From a checkpoint of a small multi-label audio tagger: depths [16], 15.2 epochs.
Rows from block 5, named by matrix and row number. Each number is 128 + 32 x the weight over the matrix's rms, rounded and kept within 0 to 255. All counts start at 0.
# conv: pointwise conv (model.blocks.5.conv.weight, 320x320x1), inputs 184-229
conv.32 [ 93 141 142 179 120  72 153 111 112 109 129 146 122 119 110 123 132 109 117 103 135 110 167 102 106 116 144 119 121 108 114 135 159 114 175 190 138 159 130 140 177 118 110 196 142 143]
conv.33 [ 69  74 110  99 104 114 165 145 133  48 179 124 130 109 168 107 160  91 144 112 165 121 114  90  86 106 173 108 125  79 140 150 173 137 169 143  64 145 171 140 134 150 120  77 142 115]
conv.34 [ 72 117 138 124 186 128 148 180 187 161 165 188 120 172  97 115 174 162 137 138 125 137 124 169  92 138 131 139  78 130 147 248 101  69 151 105 117  90 121 113 176 152 138 137  21 160]
conv.35 [135 166 128 125 173 159 175 137  78 124  84 128 135 115 125 142 112  98 139 119 140 139 113 163 130 139 150  92 139 155 122  94 151  85 130 168 147 119 120 126 115 120 170 181 127 156]
conv.36 [114 107 166 174  77 116 123 157 229 145 135 133  92 155 100  85  98 108 137 138 174 159 104 115 166 115  97 132 124 127 105 211  89  85 193 148 166  51 170 106 111 136 134 174 102 149]
conv.37 [111 105  79 175  80 143 152 137 156 154 121 179  77 156 181 157 150 101 113 164 131 112 160 133 130 149 139 149 141 123 107 163  71 147 127 167 150  94 114 143  89 120 103 109  89 145]
conv.38 [115 136 160 159 119 146 116 154 191 163 134 171  81  82 142 118 118 162 131 132 128 139  93 141 183 143 114 119  64 157 121 221 115 136 210 132 183  81 148 125 132 125 190 158  76 128]
conv.39 [ 95  86  81  60 147 110 106  61  66 112 166  90 183 106 128 153 121 114 137 168  76 155  64 136  81 142 141 148 103 128 182  74 141 140 124 133 166 141 165 154 127 140  69 143 153 135]
conv.40 [146 126 177 183  81  70 119 135 138 146  98 170 131 156 109  87 148 193 135 120 123  98 145 129 119 102 127 100 109 107  84 153 110 131 171 164 136 156 155 148 156 147 164 135  75 124]
conv.41 [128 141 145 103 109  31  90 149 145 174 107 127 140  70 117 136 115 136 141 136 152  52 130 107  84 124 167 109  75 162 165 173 144 125 212 126 104 165 124 127 116 160  87 165 137 136]
conv.42 [109  94 126 118 136 139 125 128 156 168 144 130 105 169 115 167 155 115 138 228  99 116 134 125 139 123 112 176  34 106 131 109  93  90 140 137 126 132 109 153 107 146 114 107 136 104]
conv.43 [145 142 113 137 112 172 125 103 140 149 167 130 143 170 145 128 180 115 163 117 110 171 135  99 186 108  78 136 128 124 143  99 137 118 150 133 131 107  58 104 199 149 136  98  77 104]
conv.44 [161 114 131 122 128  74  76 125 135  74 130 110 158 166  92 115  81 132 116 115 131 137 102 126 187 157 117 178 117 112 104 140 145 120 137 157 160 163 140 101 153 103  71 148 139 107]
conv.45 [151 202 171 115 114  70 135 150 101 173 111 133 180 119 110 122 139 144 140 114 122  85 150 119  79 147 183 118  89 154 154 161 165 135 194 133 131 178 130 136 156 185 143 169 105  93]
conv.46 [ 99 131 123  98 144 148 124 129  74  85 150 124 130 159 135 118 111 138 140  79 131 126 173 168 151 158 139 125 154 177 103  81 187  92  91 107 143 166 146 160  76 150 164 117 181 158]
conv.47 [172 134  96 176 118 113 119 182 166 165 106 136  66 183 105  92 146 133 143 121 108 117 136 146 108 181 148 123 129 130 144 155 167 134 134 152 114 115  93 110 102  97 110 169 110 136]
conv.48 [ 71 110 147 164 124 128 175 149 142  57 130 160 130 198 122 120 145  89 106 111 146 129 148 184 130 198 174 119 137 123 116 122 144 142  80 177  82 126 105 140 145 100 191 145 111 125]
conv.49 [104 111 110  79 130 103 136 165 201 123 159  99 172  70  99 133  65 119 120 101 139 164  42 133 148 116 154 108 104  98 119 245 111  78 159 118 126 106 201 142  97 104 145 125 132 132]
conv.50 [135  82 184 147 132 139 184 116 156  86 139 120  49 165 150 170 134  72  74 146  97 156 130 150 132 130  87 106 137 126 135 107 101 141  73 186 120  73 148 113 137  92 129 164 123 145]
conv.51 [113 128 159 110 152 101 125 184 211 175 123 141 132 135 137 107 255 145 160 115  99  79 160 143 136  87 117 118 125 106 163 160  76 124 169 134 130 164 129 127 147 147 134 130  91 147]
conv.52 [122 127 143  94 163 147 110 106 124 137 142  57 121 169 124 128  66 146 174 145 125 168 108 134 131 151 116 130  74 124 112 154 139 103 142 105 191 120 104 107 105  83 143 104 113 167]
conv.53 [ 84  95 159 109 121 131 136 126 154  98 130 109 117 162 102 141 185 109 124 140 139 151 146 130 108  66 150 101 139 117 102 146 139 119 104 123  78  76 153 139 129 127 142 130  91 141]
conv.54 [123  80 105 133 109 154 166 118 118 110  97 130 169 166 172 165 102 147 130 164 206 155 119 175 120 140 150 179 160  87 147 123  74 175 127 162 133  99 139 110 103 157 112 151 158 142]
conv.55 [127 150  96 126  89  82 102 189  98 123 119  95 103 115 119 102 141 123 114 114  99 190 115 108 133 161 131  89 158  87 146 131 136 130 143 165 134 173 162 122  63 123 124  97 105 118]
conv.56 [146 112 165 120 118 220 127 181 105  88 128 172  91 137 140 134 109 154  81 123 141 137 155 110 145 168 116  95 154 143 113 155 108 118 141 158 107 124 119 138 117 132 171 120  82 123]
conv.57 [ 83 109  62  81 101 160  77 148 105 149 131 120 125  47 112 121 161 141 148 170 157 135  97  74  78 116 135 144 147 107 156 173  80 152 170 135 134 109 160 135 121 123 113 132 127 117]
conv.58 [133 148  53 137 141 150 136  68  73 143 142 141 156 135 124 132 150  89 133 129  99 122 137 110 107  92 124 133 109 170 105  68 124 131 125  77  84 128  76 163  83 125  31 113 147 130]
conv.59 [173 152 149 172 103 145 154  97  66 105  76 134 103 156 116 143 119 168  96 157 173 139 112 133  67 135 141 160 140 130  91  49 145 153 148 168 202 117 107 100 158 132 160 207 121 107]
conv.60 [ 54 102  89  90 142 102  82 131 130 133 143 154  99 117 100 116 140 114 128 147 122  89 135  97  42  53 112  87  96 168 117 108 138 174 160  72  99 132 178 124 121 156 102 116 141  90]
conv.61 [123 137 139 158 140 122 133 136 107 105 128  98 183 104 148 116 172 167 117  99  84 181  91  95 135 109  96  75 150 113 122 146 159  76 149  86 137 147 146 117 164 148 130  99 102 154]
conv.62 [153 173 151 132  59 104 148 157  42 150 102 161 170 112  60 110 114 178 129 129 165  88 147 122 103 150 248 129 155 166  93 116 139 141 126 175 140 152 122 150 154 125 177 187 128 153]
conv.63 [115 127 172 145 120 125 128 106 116  84  90 137 126 169  75  92 104 127 106  91 141 110 153 126 139  93 136 163 151 123 106 129 171 150 141 170 127  95 111  96 163 110 168 153 108 134]
conv.64 [ 92  88 120  89  73 102 170 160 118 130 143 130 165  88 157  68  87 115 154  55 160 146  87  98 146 141 164 140 132 110  96 182 112 146 163 141 127 153 146 118 133 140  98 126  62  36]
conv.65 [ 88 127 107 117  90 154 163 105 116 109 171 140 147 126 173   0 110  88 129 127 129 146 139 135 119  84 139 159 143  70  51 108 181 154 144 156 120 109 126 127 141 115 119 148 154  89]
conv.66 [106 187 143 129 141 138 159 130 118 118 143 150 135 131 174 120 106 175 160 108 156 144 144 147 115 114 170 142 145 167  42 135 144  82 169 130 131 166 182 148 153  80 156 168 148 120]
conv.67 [ 85  94 132  94 130 115 116  72  89 106 166  84 152 141 152 191  85 113 111 142  92 193  73  98 111 154 142 163 148 120 192 103 129  90 127 152 144 141 208 159 116 123  53 148 134 143]
conv.68 [150 195 125 150 134 109 126 156 147 131  80  96 125 179  74 129 153 130 153 132 102 127 141 174 142 149 118 104  68 127 171 145  88 167 139 121 170 155 107 110 100 164 129 163 101 153]
conv.69 [140 139 122 137 111 167 135 125  67 126 144 122 134 131 160 104  99 120 138 100 129 150 115  66 102 126 137  89 153 133 130 131 165 129 119 108 120 146 101 107 153 148  96  86  75 155]
conv.70 [122 159 110 139 136 135 193 113  67 119 135 103 153 118 136 116 106 161 133 105 148 146  97 146  77 179 138 151 142  81 137  96 118 121 109 157 162 188 193 114 113 148  97 123 137 127]
conv.71 [145  99 204  86 126 116 168 151 208  95 193  79 118 144  99 150 119  94 111 141 138 183  61 103 164 129  94  92  81  91 169 155 106  88 165 178  87  98 157  88 150 156 123 179  97 128]
conv.72 [125 108 103  92 178 150 117 101 133 131  97 174 140 118 182 102 144 108 158 109 110  91 153 193 161 165  89 118 121 123 131 110  48 190 141 111 210 158 146  91  96 113 144  86  93 147]
conv.73 [ 84 100 121 116 161  82 106 147 140 115 128 136 121  98 166 160 118 154 127 168 139 180 103 171  96 174 100 167 118  86 157 137  80  91  99 127 179 118 240  82 110 143 163 102 143 151]
conv.74 [172  73  90 128 180 213 117 122 107 150 124 152  20 141 170 107 133  95  93 133 110 175 141 162  96 147  81 147 140  97 145 111 152  88 126 123 113  27 137 132 158 175 142 110 137 106]
conv.75 [137 150 135 145  38 122 142  99 143 117  66 183 134 118 190  84 112 123 182  26 177 134 124 113 127 137 124 125 141  69 108 130 114 144 181 181 146 108 135 122 155 172 133 174 118 123]
conv.76 [140 117  83  88 131 207 124 163  58  93 136 125 100 133 129 128 111 128  87 146 180 159 136 135  91 116 146 137 189 134  89 119 177 172  72 144 117 134 193 158 130 117 154  68 188  96]
conv.77 [ 80  82 111 141 150 169 160 138 134  86 156 165  69 151 143  80 125  81  78 125 151 109 143 186  92 118  99 121 132  83 114 128 182 131 143 119  78 119  82 156 128 129 161 105 154 173]
conv.78 [134 173 115  72  71   0 148 139  97 105  89  71 192 106  64 150 148 201 143 122 160 170 123  99  91 111 182 115 108  84 150 111 119 128 135 111  91 213  77  93 145 155 178 109  95 113]
conv.79 [ 69 132  47 104 122  96 140 132  84 138  73 115 212 125  78  61 140 135 167 109 100 129 144 150  91 128 153 105  98 138 126 117 137 197 139  77 135 154 125  98  96 134 129 116 140 139]
conv.80 [101 148  62 122  62 125 151 171 126 111 121 103 132  71 140 149 110 145 117 163 132  95 126 103 104 123 194 130 160  82 145 151 109 181 102 193 119 135 139  96  95 125 164 133 130  57]
conv.81 [ 97 160 137 143 147  94  86  93 107 138  81 118 176 157  90 215 129 155 142 175 127 117 175  97 129 147 165 154 114 163 143  91 121 150 146 126 171 125 123 116 107 163 115 162 183 137]
conv.82 [153 193 183 190 126 141 196 136  99 103 145  97 181 137  87  92 161 146 121  64  80 119 145 110 130 151 136 126 112 145 141 152 195 107 154 147 143 164 163 116 177 104 151 128  74 113]
conv.83 [105 130 175 163 157 144  14  75  87 114  30 153 118 160 158 176 144 157 136 152  96 106 120 122 128 139 103 132 141 180 157 124 141 142 162 154 158  95 114 101 187 141 171 170 122 148]
conv.84 [ 62 112  49  83 151 137  98 141  35  92 104 120 107 118 101  96  94 139 110  93  99 151 113  81  73 101 159 131 164 146 122 144 192 131 115 101  60 150 142 142 108  92 128  87 166 133]
conv.85 [151 168 169 140 167 150 120 165 150 131 120 162  97 150 135 119 226 184 127 142  94 119 134 124 140 143 153  88 115 143 149 104 154 159 165 129 104 175 137 113 175 142 156 130 114 102]
conv.86 [101 163 172 105 119  10 142 168 101  92 152  80 172 134  86 117 128 142  85 121 120 135 103  93  65 101 164 131 105 103 154 173 178  85 142 137 128 205 145 110 138 186  87 133 123 149]
conv.87 [148 157  94 137 151 143 131 115 101 121 100 124 135 113 146 165 130 148 163 127 123 118 115 119 116 103 148 153 156 120 127 121 161 124 124 108 141 136 100 123 110 178 175 128 124 119]
conv.88 [108  94 131 106 128 166 140 151  84  85 158 102 111 153 108 158 131 172  82 131 127 183 119  71 105 131 135 104 157 103 119 142 126 147 103 115  79 163  87 132 151 155 168  86  89 106]
conv.89 [109 150 117 134 168 148  66 129 156 135 102 123 142 173 130 118 141 112 148 123  85  93 115 131 124 139 157 139 101 123 149 154 129 101 197 108 110 127  76 137  60 143  75 137 141  89]
conv.90 [133 140 124  65 154 132 141  73 139 176 105 100 138  73 148 130 103 151 118 126 104 156  75 102  39 107 156 103 105 121 138 109 119 132 201  89 123 129 105 152  96 100  94 163 155 120]
conv.91 [148 205 140 135 126  57 160 153 148 119 115 137 161 118 109 103 178 145 116 100 132 107 125 134  59 114 155  79 124 133 165 129 194 100 203 127 114 151 153 106 176 153 147 132  57 103]
conv.92 [116 171 133  81 137 139 125 143 124 104 144 162  91 136 137  24 137 127  98 167  97  84 145 139 109 120 133 117  31 116  87 150 135 107 181  82 108 137 132 163 140 148 138 129 124  60]
conv.93 [159 173 104 158 125 135 137  87  79 120 108 162 162 102 162 128 119 125 120 108 137 149 131 102 137 190 133 123 136 117 111 109 127 125 163 143 166 146  85  99 152 123 108 139 103 169]
conv.94 [143  94 111 122  78 146 208 123 100 118 119 119 128  87 155  54  99 108 163  66 191 153 114 103 167 139  98 139 143 120 128 115 139 143  87 160 126 103 137 112 123 135 101 165 102 144]
conv.95 [151 124  96 151  99 101 154  56 126 132 107 143 155 127 153  72 127 101 159  65 141 137 121 100  80 123 147 133 125 103 125 117 162 144 144 140 105 150  94 130 122 155  53 165 103 148]
conv.96 [118  95 144 173 178 145 169  88 134  86 114 133 133 190 127 135 164  99  73 177  84  94 141 200 169  97  91 125 102 124 133  97 111  77  97 102 126 107 126 133 166 112 103 121 145 111]
conv.97 [106 127 184 112 126 158 155 128 140  55 143  92 126 178 125 142 169 114 105 151 124 123 103 148 108  93 133  89 123 144 132 137 146 118 136 186  85 106  94 133 140 144 149 145 115 164]
conv.98 [102  28  96  68 128 153 111 169 100   0 162 107  77 120 125 137 116 102  64 116 127 117  93 107 111 114 124 119 122 136 112 150 139 147 156 132  85  94 205 166 158 127 111  53 156  88]
conv.99 [132 128 172 180 130 159 150 150 182 173 161 197  53 145 220 129 144 143 140 155 121 108 143 148 146 130  64 118  89 121 132 187 107  87 155 121  91  75 143 135 168 156 127 114  58  97]